Weights of a small image classifier.
Training: muon at rate 0.0016, 21500 steps, batches of 384, held-out accuracy 86%.
Rows from block 5 of a small image classifier, named by matrix and row number. Rows with one number belong to one neuron. Each number is 128 + 32 x the weight over its row's rms, rounded and kept within 0 to 255. All counts start at 0. Numbers have three digits each.
Before each neuron's rows are labels from the 100 images, of 14848, where the neuron reaches its largest size: "strongest on" is what is common among them. Only what is clearly more common there than usual is listed. The data: drawings of small networks of dots and links.
# u: gMLP up (value half) (model.blocks.5.mixer.u.weight, 336x256), inputs 0-127
# v: gMLP up (gate half) (model.blocks.5.mixer.v.weight, 336x256), inputs 0-127
# out: gMLP down (model.blocks.5.mixer.out.weight, 256x336, transposed), outputs 0-127

strongest on: white dots
u.138:105150120107145103132165151114171154137125116151127122119109199158075133076098113126168148101145099146076074147068123180161097104119141076121158096074148077144191160101128153164144101138155160081100089178106142135070211146169144200172164112099121095077161105118124140180067101077119136138193150185128064080154086106124101137120058186142122117124132076099141130123138112129084098159154
v.138:120019096098078166107077139127111147129135128164150148089135168096180140109188128146122105156162112134141146137125113081089181095159131145100089102132124128060126077158140097159091108122145164161153113164101108111131113153101156162083110161145127165099122104071138078127180159175112158110136116125152142181133150120165139099186170176149162117131143141058115153109094161111135114157093
out.138:146113164159134121113138137124085137124090099118117177140109114162086155141123114106079133117115081118141116165163075125096112094088140144098204122115137138128145099142140147112153139169204161169176148112157155134110054135123114105083187122116103070133119147121154109075169126161102145100213166103173155179165095155151160087123122126190154205100131140085094128098087113057101151152097

strongest on: orange dots
u.159:161119180118103104183123128110132144152147158146052112093185131088128123151087167058155118119146100123127144064145156065112117126118128164166121115129175099145127144168138144102112047114126107108130133165128192145105191103175114149109153086152142149106159101067127134092103071187128193133140112185080143089107155158150120138120208168082145185086120150115117113154155174135135082068137
v.159:103084152136116086108065161140160117124198122135151094126068091091152173095130164134136111136131133165066143072100158147117097122078154134167135153155111121132118147151125062153128127130103127116107142129169151140133106152090120115140114123130144079128080184110117125145188120113116086112132131139112194094180118116130165052115109095081110092131094024130099124143103159136151137081098
out.159:060141108100185176118102120135164143138127186139102091127161147094146111079185130178121168133152180088103128086093112032187100134091095160134168165142137163098108148107176169132134140091184101190143141164154153165130069111085181154157139118131116083081078126160135141140135153084073100158089146090166086107104084153117092113187067137147109119127099147133159125152156080104125134147188

strongest on: white dots
u.87:130103095105113112121111108134119114138134098134086112162150109110096140149143158109112148120129181073127132134160133165108126097141129090164120146164156189185141109218224098135112122085135098084106093117144079123124121104093071086113147152118108095150128126141135185113143156120123159147131109116091144133108116063144144159122113149130132133170129105108134115142149232145106148069188
v.87:111127102130152114084087143083136159167109106111187121107193110125134119114132140102165172136107080090109108177106106179137091171070109090139125083147140151119177144116112109177125135082121166134145097165143129176118089107175120129118173119108082185115154104110160129118125153105114120155194163108088100170153142065110132161139152164218090140134142034142157161136164133131086131155179
out.87:113136159177108144134166092129132153116093177118122179095096123166121137166142109174158122098160124202071114089097133080124100094133090154122096154134100131114155145120082144129097162156134135168145088211080121169131128146103127112131141118051130129056103126055106116127160112093138136162120177141152105205167154149080080133104130177062149117117130108152105172119076094118133103164129

strongest on: brown dots; complete; green dots
u.22:190155108103107142126177179123134089150130152082072160115067117153111151168096133118145087099095095177124123094051166115137104102179119146093164187148137146165101111147127159134099118166112108140147099116163102134122158133131105142093155167219096135114166123124153099124164101145180088139115141091149109168153078138153084130049155152164094109123142133116117141144118110056148137184135
v.22:127142179134137112105122154155115151171130115125129121131103127070135140160118084102134205101078069134188084124137153135137132166166159125086139148130126132072160105143150123160096158149122145169115096188153085148098175108095127051094152105097068104137203144132192136085100152114087143124055194179164098070090075068116110091146121134094117113112099154092145156122184158171137133069129
out.22:103091118096144114132166138134138161145105108132154134118164127127114127171093141067149142169121128113132153144161092151127149110112088096140174097065120145045138089176139083154140136145120111159134131109147135121103143150145127141210164105130141166212138163118083156128089098110121090144124132117125142062101121205111123102140085108187151185129077097078069082110158124163092131153116

strongest on: complete
u.2:110137148125048112086144078128160189133152175135119125140132112070184159059120115108133165210112176154128116144115230131087120097087181150132144118101093156183108086094195120132131074144102133144121182147155083119089066139100076107125129145120114077147139189091188094138092121085170124168114156151096140135098152147087113092088116193144156156159094043088127080088077104152126198093133
v.2:111123146140192146164117150137142108155071139165140149112158207135142088123063131087149179138135115132083168123187132130162122167136105061111140061186082222131169119161122100109118119056122151172144109188114136095120181146134197151135115183144119134111112171121097124130132135154130142146107171125079079121102100162169126153116190135143108179124031089084125074096137124119159126114108
out.2:114120127134199192129161138176123118074114082129156178110145153147128110141153124086108091128090106091120154099126077160137166176101142113057099143138196160114117132142100136126139156049161081095076051146112086155138136086163174104144131148199167139169160087195105145166214144168162149084157110153134119158149139097170192128124167131087098188125100189122154166123141130102131082145139

strongest on: laid out on a circle; ladder; red dots
u.205:109096180118117147093085174131121068169195092107154102135132197081087088150143130119190070115081128136105120080192155177199070126104111153103107111154100159130166102155154146175160190137155139102102093110108151095151129142129143176118121082126121136137125108098147079156116109139185123142122179139075135107122213146068071104122104190117073097108178094178156112183100083146096137137160
v.205:115081125138095063108110032133137116130150117121158165112162092134163074138073136145116087117169144188163088173133083133119097138083112121120098123139072103147114145138091137115149105134191118136124092110085107095144143098140135174085117110172149115152175208102161122112131116096170164181181125156138166169117082179117109126129128144122123169097167114124109129069187098158098169122079
out.205:131173132163060120148123132107145140081116137076135075120149112154181104110204087169110107100125152151180063147109188083135129151102151144133163176162133102133172094155118076118118155096154129137136181141138115118142146114163131155169180168082146133098100128155122119105159142114079115089142110106161138174054078123079069154172119139144154168134144127085096054096106153135115084050102

strongest on: laid out on a circle; complete; black dots
u.254:141070146117083125153148144142133090130147172137135135172174094174173118150140086132133103081090134074102136076134102099131140139090138176130148107131124122135147107128168157126114187114152130105137131146101164191167053142093116150190132088081140126107087118106102150113071121192117196117119151088064167165131115132084174203086153123067084127161152121185141138160179097110117183132174
v.254:091117124178106221098180096153093124116122088109163116093076083104150111089130126158087154141157088113146119170071121093139135121101106084103080140123110204122211160093073165153223182065170094115173167126181168095122067141117177151096154068124116136183130153151143159138115116173075080136122113154171101123084043155155121136160082078159115098125137124158172186104173133121182138099112
out.254:174167146128126130081121102102094100128172127103065110107171129097097121073123135147187120136063148183082043146148157105082161155141183104128143149102113132055117107097126108137149123124104216122192106115173136076096116111134173129136117096113132156086139158140138138147126137113117073101137116116142032132139125155117159163135178136109163146161123144113089101126138092114105155142091

strongest on: complete
u.290:106176146164131122142163040095124141063113055133160116181144095103188093114101164143121141084155103090155112158120130145193127131114156160115115091147124096141177087116141111094152128052131158162121178102162166040102092105062111158084117167160170120148128157089100107204060182088171140149123161107153205102139117117128153139157168083169075108100156112163134160125115130191135115126180
v.290:096117157049099135103084136138178152173173115091132135044149143107139173091174108118083133158151122111133135108086137142143161127159058185116185120117099129131075157083146160142159182119133135088066073136140117100138152144160176108146077080137156130160145101163105107124170061164135092122086154153115111146092107133140125128101089177117167116168102159109175080157090085113139105091150
out.290:089202082167184105127113075091073141090127111171099170177149140158094064157107174109193113195070143203103155098100098167144134124090159144134148169103113089108152132136102096116121205131058154161149124151143184088103181154137121089141118084098126158130099103142153158107085170093118143122153142137142089135145139109159154091146154165117167126069151168134093135125155125137127144166078

strongest on: complete
u.128:091139165112077109102169162144113155122143160089159101095129185143134135084157090113119119183118117119144159151101178129122126108148131076091099070127146104186063132124144075149102085097161144180097124104178122147109181100163116114054107168100148072170125141147126097107155045202135124142227129106186057130130189134103130197115123105104163156105186137110097148104152087124152157143118
v.128:073189082107107161121154073093159089142086155133119131113121108131122135154145099113113150147168167135119109148098158129079108154187179120163102103087097102130140143079116168131130104112110171119153161187154143148126158164156112136117114022141128196099100126145068187111066176142146147145174134145158119187139112142139151137098105106141161093108166131135135155179103081118124140128096
out.128:132138111151198131095094153102057120147118085130156145194112063120087155173116156082151117114086168176125110111119096083120055096125142153154120185136121145177128154163112174168127173136145076119176100152126103134108126108168184179124119067172087140121140163140131087150060168121148104132091103099124176082139108181151082152170180121139103147174097097111125153171119192123120104136122

strongest on: white dots; pink dots
u.245:146106143138114169169145116130122084129104144072091071104137130109160127122106214163124192113107147175112103113096110180119097131168160196159192091134160136090092165158082121153164151160140157129112116169158142127117099099083154135087113136129080178114128068089066140136133121132093166126118147171103119152110134125147071145060126148100079150182143100141104112151066141113127058168086
v.245:125148104167193139133165141096068130035095126099169131104147178146099108104067125081177162054118132146141118144077074167149166165156107134099139068113112094104174164179104125163190132158167180158094137131113169181081202114142164183143126131105120114084128106049125082126130148125108145101157162138210165116093099107136126126103176122112124093169107133114158172083134176192153087125102
out.245:135172144096089134144163149139105152137122170158175116095122129113155157058142151112150143137184114113149069146141188161180174096156122141192129091115123121107141106111101150074138132127145130150161108169100107136086113152151108130149155112140164182045106122119149175168120136133165118112172141114114132111113102074116122154093118074166112065076070106122114087124151126118169122067112

strongest on: red dots
u.331:098156125113107076144124174148089150126128151183130156086142103105123130141087129112117165102146099101140159112139118137114080205104108165145135148183140138081073169117076184109180064161118143114125071134073191137103146122128137192137168121130157109145106090089060154102116159140126102112079174181118171122153140104124096160132122066162194107120160087160102119129110151109092182138134
v.331:142146068123136153085122161160192103068145102153136100156147084153113136149125144085076126109121082107152125136084116132134156113149099119106146183135140209116129139135146151156148133127083144140132117147139140128186168112121141101162155174116133063194127185095044146073056153088118076110162167118180115139114122105090102135184130177122139115137090164128145137131163139154149157173138
out.331:116125136085146149142128118062161119166152122141067126083198153117151158142123068148103072164102137101100103134165124158163149101117093148112106145116144121139137076102143110142146203107152189167137142117111145120179095132112129126200103108147145110080135135120122172146139108157105111185119135110115086127187167097200216122086122113121133087076088160084091146170098074067121142136100

strongest on: complete
u.92:125141093162125114125144085108112129120103140154123177181110133134228092133136111201120071074139133103146096138164176175098164084126100146107110115179117120193157127191136109137143100132106153138178121095087120138075115087128126168103101117144108147135146136133110110180136131106174166140167149159116184151183123117136146097136144148126044140149168143143171149031150125146133158155193
v.92:141065106097097082108104152109143142103139125072142146145119139119159121064107093086060134126097112141119116184128136174080159127184117168127117089159114109083127165148161112165123106168122134103167159122145142174160176188150151100171111149149182121099087128154103119104229106114176091110101169105076136149118075105095114119094149165129163115104124117101161069169119117151129142121067
out.92:071163145118093089128158127111132113136132145149104092117142135118112140102056154140176139172125137125085181197115124115131097102095204114127153189114167143115124172088125098058118151160076107103131180172198172132177120140097087101169153165109151110123072109108152138117077115141145129183149127131099096100164100111121163153113153145133178159098159163140031109150125145137175136121096

strongest on: black dots
u.29:137106165140161160180135103103116201148067116124087149069100137159155149090140147139128131154083127107133178156116150090090132117142124119201098071115160077115104119095114129133097095157092114041148125132149209105085114129136129159134158102115148103112192137129071122111152140156092089158152172111184181164109110123139106124115085093130147138135154138097106090130141152090172117167120
v.29:180152122134083133192106156133113150158114089179123178135128107068134094133143138136107111109129098158184117191154171100099097135128141088108156133113153091137103121123162110124187079152138124087158188081096247114125118133095058151130128119139084113030163107093105159132157145140165079146138126104093155137055126115165151174105101112139163148141105167137127152109114079156137142134145
out.29:085165141129165131101112140203124082107197186152176110199079134093129132168158157139179122083128103192109152066113178112107108123116160145119119090137155130130146166191114103152166143114075135175038127116125117106133194108097163141109186118070123168140078054110122126162109157028140168080131086155116087140166151076140098099168123141094140094119080074112139103152092091239158129119145

strongest on: orange dots
u.124:122130142144118112122160157115131149130099136117065108135157154154128134155134121104089148158167213126094091085123146126160088109125122146170160147072111182183145091084097108168151134131112107077195183147071171143046095171141116106123169191114144090160115067120103134151139149214135100123153143148130130139154117130084114098160149158170177131114145070148082181130098136055104118165091
v.124:140113091086123096123155106142141134149112105105154144132135096142212126151093165120131107141108042172073157103071128193156138102071116121109152132111140183162129086169105169153056118184087148119152157192179141138120131076164124138107148094120151149142149150086202126175077171078148180165080071102119097116164099160098087110129140152089165134086125106090109128184123152202126143147084
out.124:168164129114136080179138148151133104129102134130121194113104091122163116139149146152091145100159077078139163080200107138120176108164156087130178157167093122081118149110170156109160072121122111092073071118101090101154176158126133139124143099131096139138166077192115115141069205117130078094133119143151118102138119166160134084133076134061116116141126144186099105114134141153088175151141

strongest on: brown dots
u.263:129146120100129116074123092100087118152110103104152197111118142112106122080097133063088098179165176154108126101159123148180125096098117134103088117141179192118086095116150142139116156077080153133205159148128101143110170126078127117160143152140105107127091155112118149132086121134093141169139138136100060113120105133115159132092108151186144093092156153160163152099200105124094155117158
v.263:124118155130120120106105148165121199071142145147111120120119106131160085117145114130138141097153179122190124097143099124207086185155143114068144199169116092176090153088129124129191124115116164105131201125213114148093158082062164108111112135134050120139123090165140142064176156102117160076142109128097134157126117114146151126161099145126118145131168181111093146103150138170160104169175
out.263:144141090102119123122091132175088174194182149142103114141149100093129145126143140106121127144097144136134095158131121155122159116143069122152151122117080108118113093116117197121096089163158102112160122171142108119162131114110130195104125104159173130126212131149136083032129120089120185166103110115168142116115097099126184148203083181115117122119107109085189144154113118100192097071108

strongest on: wheel; pink dots
u.284:166147139176160109098157162152134101136098079127170099168112103085122083055132148098141113092133100204170136056147142119100092049089090147135183124132082144119147120186100126115103130098135104126143154124111146124125055091091121108104128138162117144133152125043074174134149126136125156152141101131124106156101127140131066109151131112147162115144077088077106158125144116163174119107138
v.284:070128107089080149107174125137032174105176120118137116080173056140102111150111127075034094192094142139107175134126088150124181146148139141171085134125117105123207177135097117093172105154127098082145082129117116108127129130175190094111095206188162135147149113105119140074150140145133127108128127066126161119074092142151122146118145117128083173128135094158140085146060139156139110075142
out.284:119125151099083105079216086149147156144111164122089081141146209111081148132054096148099089131139122088136171144131138093132155169103118123130141127154158092156125106156155114074141122135142091148133093146142149151149102182147119146169138145096076133168162142156116133142095098109157045126177083202135076122141188082091131121134178111077120154102158213120191085179152157102105110104116

strongest on: wheel; pink dots
u.221:098145110112119175109159097167138109134109114117164148106089143083109121163138169094177176088100169115117096166114164123120030162166110097160160148117116157129128134095050181187122165161092131136138150099188187186142126131124108090107113086164134168137174117136121181114123129142143101072149090119130132160143146172105177170168057095114111143110180107145087166132153158149207099084146
v.221:170136117044093081194104172132156123142131148160121114140139125131144141152147055164125123127151114132136122108088079099064133074118123156180145123111155127143149155109081128103108175052179143096138089068092070134126134095076161174154106127085152116187108184149112085073126126138147094086089176143170142148114111091116143177161188089120167153124149057190100158141130170137137107135133
out.221:129097092155159135161176092194114162127119124091132098143082128179131176151151096123121137142171164123148125116093069106081080200159126083083148167191131162124133121145205117127056095071096166121107127138125102132070124165159123097171140179150147055140098140103133091156041054118134072143110102137167131086138076133105066159141076119139116094128090168174114110092057102115064068136137

strongest on: white dots
u.104:100139123080168109130162145163119187133111148154132164172111130121105097155123132104140133138151122098161130088131110144144120136167145096133126172131156101169082186110051141113061097169046110124127161121113133102115185103098158105116171125145096115167156134149156172157157116153114069105160164120163123063083148134162174142104040065064107141112162117136142156048156044137126107098109
v.104:198117112160144123202186113145127120149117113103085059147157138104119103146165147128087135159144136135167127163121089106080098080101100102068132148163041140143085122167156131177142119147097173131187091146107078102146103145127144093163133154084128108152160130148116155115105127179120103094133109076196136104074108094214082162147186125118134139149125136176102094163163227096072096126090
out.104:166138100191134120169145160116149130145098154066135169147106102156152150064128090141130188078139130156075128125140075108070119188098103089163174072171126127083115168161116075110115119057119121145141089129146103151151081126146131165146119177153164132161154111119087089091101100072121191106107074144135155133151083124138084148146129164157136141151069092186135105149169173191100149185147

strongest on: ladder; wheel
u.13:172124197124099158126160211107073110109120111136136148121150156139092094099122083134164113148096127133137143147120186170079056093139133127142131088177091134128172150108164088161121120111128097081111137143142123082173207148163070126150103106118087108072065104137156102104113088111068106155129107118115165171180139190107115130141165090172181047108195084148146160056189113145126080130147
v.13:157120143131140140156112145166127144087099166117094120113165156137165140138114133122103129126130173118145089132111110129111139108082102121175143157129146147181122133135105078164090104185145155153127188151103053084141153159196114153137086166125145182086110165144162174089151105120212125097119110134125145057087161128194102105137120139159186181091120105119067080097132120200177113077165
out.13:113110182154149088171099112163156090117178137085103156146139118133103131172100152167086129196132132105159116139106087125141204179145146136209106165157114112111107126083107146094110057166158151150124151145133118126086022173088178126123130125115124107177143135177056170150204220092112125141107104097099133150145102122085144112132161121130087160118113114152113130110113087137136158107052

strongest on: brown dots
u.169:104140185134162196056130178120126157113155096123153100110154133104143133096063193099133128153131152125135057150094087083151147157150069053133092123145065134142085133168143128123079151102134099139097142148131101143135157142159146180111136123155129135089053144113166116146157095156115061085088181087102185134163147117193132110159168115158098073172146111150199152110114154179157145157106
v.169:154190177157166083189128125222059079132088155146048142146162148105185163123109115082123083116098046201089123104091099086167101081125157181140155137124114144169148127107130109115135048098118125122100103154143131145143078143129144229203134123119176161145119133158202234126102099121099082167108142185163134143138121090165113088109144112112176120137147136143130133177127123147179115135130
out.169:158134114198124186106082130101072130163143107142152171166104136120126032185160107181101171132121099190125136132148111217092064047153111115109160136172183125144087172108129127118136115166093126131153127148098130073092098115119107143104155119112110177118185125091141062118112179154111099149126115155143105163098064153113132118149056103077170174184113100068114117087190150050130109076102

strongest on: red dots
u.49:125107125151084097121143143070145098106151106106143136151095159118185057074162150122172127155040104104124164090157084112116056069141126102111173158165130150156090076055139165094115120170141117147111118105114126182191087082185054160137114179115140124121164095076127103131063127198159144077118138135102108092132156090134193174132115115177136103077155144184130093099162185081127109125116
v.49:120159151129137148180174112141198124152142134120161102206118170119155154153076151103136087146125115116146141121137120086086066162167074115132119159094093074099124147161122094108108131162155107126204114180118127127099172165156110116097048182075152099145159206152104119162114078169093059113165131071164091118170090078159130124143123121179092144116137161096131159108185182100166111121080
out.49:127149159085130156156114236114123109139155099164178082140133076109185156132122089126171169097123157090215115083102141121149091107158077145149158152157124135083165132109098077154112108140125078186085114110175179083135133138104107103146110129125057089130109139128084128142089087163116106115095152184140115169129098117133126116139108096059139165110136110174138157050115115147163204120084

strongest on: wheel; white dots
u.96:161153156165143086073157129111122161170113125131081156141150144142067085163188097146092169164192107146124189172106181050102145106184146127113169149138101170104136101199095172159088076122101159183152107182104086111109185110149098141100182147114126143104096178143139159166149161140140136127159121088206133095125103148221107104149175142135109102133119117104152106076148142112155137086162
v.96:080145142144117155100165124088101177107149144139149136148162087152126090122099142120135186094087110132093128151126154203183114102128112154119103091071152179123159148179153162141174142132099158088143109193161108133114101088121147064130135092152114168101148159088111120116114071138182088136128117123080094133097118121139126118122124211098100120131190161097079158131134101145111142158090
out.96:148082100120064114146109133142115132128110140074086134087089067112138148099083107136111185107171110091091104098134174126095121117125141123129103117104135141110065140139089086244158149162142113075132141128079102136140098135151114110096123155081115089131169127069133099100097110150153149138150079141106152184158160184153168128141120113130090121138177112174075153169076120095168076192072

strongest on: wheel
u.213:163123061087141115103174100097186205148071100174106094194098110144123073091092114204131092100150099158113126170126128120127123158135119168154079043142150174092070110156110130114163155149123137144190022165182109085127164162083131102122061181132112143158087127116182144100078162120099120114130077098151148074143120098174102126152060105100118139044167171122161123140128112141119158144143
v.213:111150156100089141123109118129164183133111091142122133111097129103079079118148165119137171143120063109241130168080094129052075103158084150168128088136088151111163121169123165150128089148122163149139157129131106116132153128180131135076146158093147100139164119115124106146116142161130140113119139195098143098127122131127153145135113173132121085132057091122131070122093141119101088180088
out.213:180094140086103140110171133161136079113137140115118102157166069143173153127118117150176136086110154150114078138136126084144149076087175082124102079113096085152121119097144141125145082181096106107116150030122129093149097124092145108134118129223093109148122167183135118151146060111148122142169122099089105148106153173109166121159087124131148187092128101100155202116106121099100115083118

strongest on: red dots
u.0:120064141060096191196153110115142099119080139135168153103128106121218077173094154135160171099058158152048159175155162141140064073168080080150104185132141164148130121102125124152130182131126139107123099137087132085168079099099119144133158134123151158155095137117110132131116163167101161150086118101113124166120144145114140086128065095135121153142130163097118158125106118123165167168138
v.0:124088157143116118181151136162116082098188105119131137182174095180155115112153087145146089180156107162143135148089198088118086143137121159129137162100143117100119184132122099128114076099147145130100148101150122124141115092150155125110217133142092138178147156059096143158107144147070129123096114100137165155116121140136138151176115093108119132178198160072142187138085175080209154157163
out.0:118215131169145082098059104183163143152132117129090159138164134129118145114116079085043123095103116156138112101113107148148109160116170139089092100070078081147154138088128160117078081114123138180160137077180133178133176091126119065187130153102135135128124117165143133169143094127104100103161137190188164152116099150111103139124137186173136110091120116148142198131125121140071111148134

strongest on: red dots
u.25:167140163151124074096194126143178184163054084125087173117123103128138108133093115105116119109142083127101138081059175121132158131113113175147148148080221136167087097173108169117098179113093147141134086144118129159119166128158161145085149099103165123095143117116108047193118134124116158095128109139149144100142095058096165075153123186112137061151150132108114095081112162142137176156199
v.25:134130141150139164147088140135150110181091113110104109099180084124071119136115128170167150107141091093146105185152116073132189087171111099136184118098121144146140139135093160106119102128141118155108116083170114150088109107106178144135078135090100139099133183120153125089182163170125131152125213133096164193084178128156170166131160103118116165115154100081123129130174116160100140112141
out.25:120145078085140102151125168073105107143124188103103117126139202151123154150174048134144150168142149094127148091094100097174107155154169105113107149131108170111102145131087112140155180093139097113103144132141157186124101113163094126159143149088093126207151089125153146159062100143136079109156124097138143188136176176147128094163156073111144134108132086153094094121149110120148065135064

strongest on: complete
u.246:132149128168118141102165102126169086109101122135194176194148131158090117146083159108143194105136122106117116178156142192128137080130118057129145207114115119095129128100151129141109113109121118135184131106184162091096142095127127041114138163137085133155209120150099161151125124216106136055157129199124140082119130106110131097164138107121189162093139165129106101161092110131152159106147
v.246:167097170078143193137069167193137134121117175065099176148115095089161108167073087129173115150126102100106122137071107095097138150105116141153114125172162160178135161118066151154113145186095109129115185103074074124130140103147136121166189084118099148159068063137161116186058163136141147085121128119089120135122095165109109105134142158123073130148108090077116079180154156216160186123140
out.246:129126157129164116106125140139086195162124078101041119105107146089129113120147122141092113129129113147127071116118119081120132202160112156135130131121132125134111187152066127136099140087110111085174083122147077182112144067138111141178139133098079150117126160133114124165139149157103165161137153079159125157123101167116097114101183183170129104181099066111122120097181161123148143172180

strongest on: brown dots; black dots
u.318:123123130076120126048142136189162112108102191154148077110125102107141142136127133141101158108128155125176091044107130142153127139165119179115124100152039105087090122156154190132182126126087079147099095084147137163139139153157150131153128136138143084090119166151132090138111145127142106111127192159140139178183144109111137106094095177098180121095144106155112148107168083137143069149154
v.318:122092100166140127116079132137141166174136117122167130151121113108143137144136106173117109157069159067107139155130154116139147170111134209098117111170138143085145114120143213121105130117175115111127140114098173116135128105116084109127132052137125107185136133107116125101122120081143124162181125151178135118112121203132145181152119167104142177123083114080172111095157107181109083185130
out.318:120085146150045133089113158122080190125109098114130185103130123139092057150165078152083181111123104104111196092199099141102070051156203149144116136115169127126154081129132069135158133128175114100110180145133119111127188143089164149166136172138119161164114156149197138157085116122154103134150114088121114099112146153119103125181135101116140114139124184150174142090075082155126119121065

strongest on: orange dots
u.291:105122113105168190106129111143128128119121092125131144148129164117084065161117182131103098168131144178104104161099072135201093176129111077154120127110133122120142069116111104135224161117157084106086129156173081208087105117205064145164143145144043141116108087110098095087108130124153169182089147150113107129120165117163130187128112145091089160093114131125155099078164109121057129159152
v.291:114128136110133107076108143109106127099136138103118145107156143130078143124165138119109124119101182156125106130114115169156161120205163074178169157146161126136169099136155099116132077141154116149177152121153103164128072199095102064140129075120116146170097163160099146115102124181146152152098143104105122140095101075083168117158147137148142053178136108163146118120123096091085143168139
out.291:179101119127114130093118212127106113160106156132156035111187173130145167149116143099146109116128112148102092169134149143120146127167059168111097108174159165100135113156112147109107050151084124111133085117075164138142142156070139118132096098158106213125165188135125132209136147124179170112115110109169151132095185102103158102142061080163154153113081117080148186146114111134085118147104

strongest on: complete
u.136:129128123152166203128164133134127142118123128114118160156186151147177125148116094096132130085091113102174124117131143108143157075100170137080132108123204072142143105136147110113095120123071093092128143156134148125086111106119116103146133154137108063147152096120105131103083114146098079056111193145179165098166151111098152017155179080109194115124106105122170147070087112151154105152143
v.136:111113182107105116165120119183112075178085051131096114101123083153136136076145072167157144151091098124124172162176168142127159126142087143080101114118109172097109123078199196159142162139122038135141101133124156137140143209158143102147103120126118104079098151190121122137137126115121067108096135166104090114065128117116138126153121090127126198136147117104097082130149093160134132096130
out.136:146090124133140116161151147148136148149107140167113092167095141122085121172091170067164124149153136139138112100082124125082065090176089126154113065089184079093132132102168088118144132161159105097137170155125152126097033142137124161156064081104141132134149108148128159160085147144198212148150079148135072154184137090120075120137108095092116105087165161152098146171146177046161151143130

strongest on: black dots; complete
u.77:181122114071062134115156172136117133163110173057108114147127154187151146196102117193121101157115161136132148165187124097153049164138100116161142131064127102153110119126119111091092155107110096142166173115140165174099091111091149117189116106139141064127116165151062144157102162124069132125168146128101142152163100116090139176088186102157155084093154144110140136094177117118157146131138
v.77:115152146128101122107127154216094142101149118119138094129183064173147116091140129152080194148104090133127123115113073098156145203088150138158199100092134173174112171159160153132115109135131093075194176140162113177122133121093108157153112129147116136125150148141131116119155124128134146145111155136105167161149159128134123078144131137117107138129179068112185133110166139146086135154165
out.77:163168132186149147116102157145179069168122132116090094175143090139093177161105067135191176127136089166121118100084082122113140098123129095124150140125117117142111077102135101116218125085159176143116132144114140122082099130126109085174116141177100099162155119153181158121082078180102137093150124114181220128080152178129200127178105109125126095122111103184095092135061087108160138134032

strongest on: black dots
u.100:129062123136111205116096140153133087199104093110141119146115105157124136157145122128139175122084135118163151160154094117183158099136122160127115137127124127128147142101123088146186185051062132112185115187079123119143132125160129168098153096129092113158111220078168067117135132161088159116136127117135117125181110075102090100142105081076125104148167124102161133123118117117125070176123
v.100:160217090127110104143124114114074133113118190111159165106099118109150088084152073148127114103137114092132188194147114120099156144154132128047159130119181104135075090129139185050095139097133109102128133144182132104160105116097119095127090082126168132112174152162119149088097095127143166154180124121141117128067145166175107102095130180098110170195115152123165171098186111097059142193105
out.100:119169112104150125128168124101145171126114130111115132175133153120146082109150146136115153154169089135137164060101161134046093127134146090120162107051143090122111193184170085098059083149159085154164101125150164130137145141155134126155152142125153131136118081155116185099124095181183164068176142099151141120118114152137098187094164126123132132164112152135160109123109135175090104077111

strongest on: red dots
u.325:102091103153147101128170105154139098077123068187166142149076127131121146076165160124179108133146126163115136115122086128147121160060180114138105081157158138101102106161112101103112086185125111135164145122183139113130142140100089154166117102158094121120153128153176158176103155117139134137135090139159161174109098137096158130149165182105160133141126219165096095138152151097117129151112
v.325:172168144142100116175094058131110129183202113151046142186120177165114077095143136088162122102092136108100109140140172115113153120091103088103128118120086094118114125136156172137128099108140103085174155173096144111112079142106150220167173110089097167080105111096143141163123128153207091147145150188152111117151099103185139117126091200126122153118107083155131121101081108154135177098174
out.325:081181163118188095128149150104152084160129131091070136128194150081110118163120084156182071083098127093224120078089131077178144118113159124153148134111154110130120183138198134180147166119180164120095119092149080071136165138153150104150165178182089133175163136138113127108120069121087083120152081131110097101149138082121160105090148113105161129153189106181110124114175106136185127146051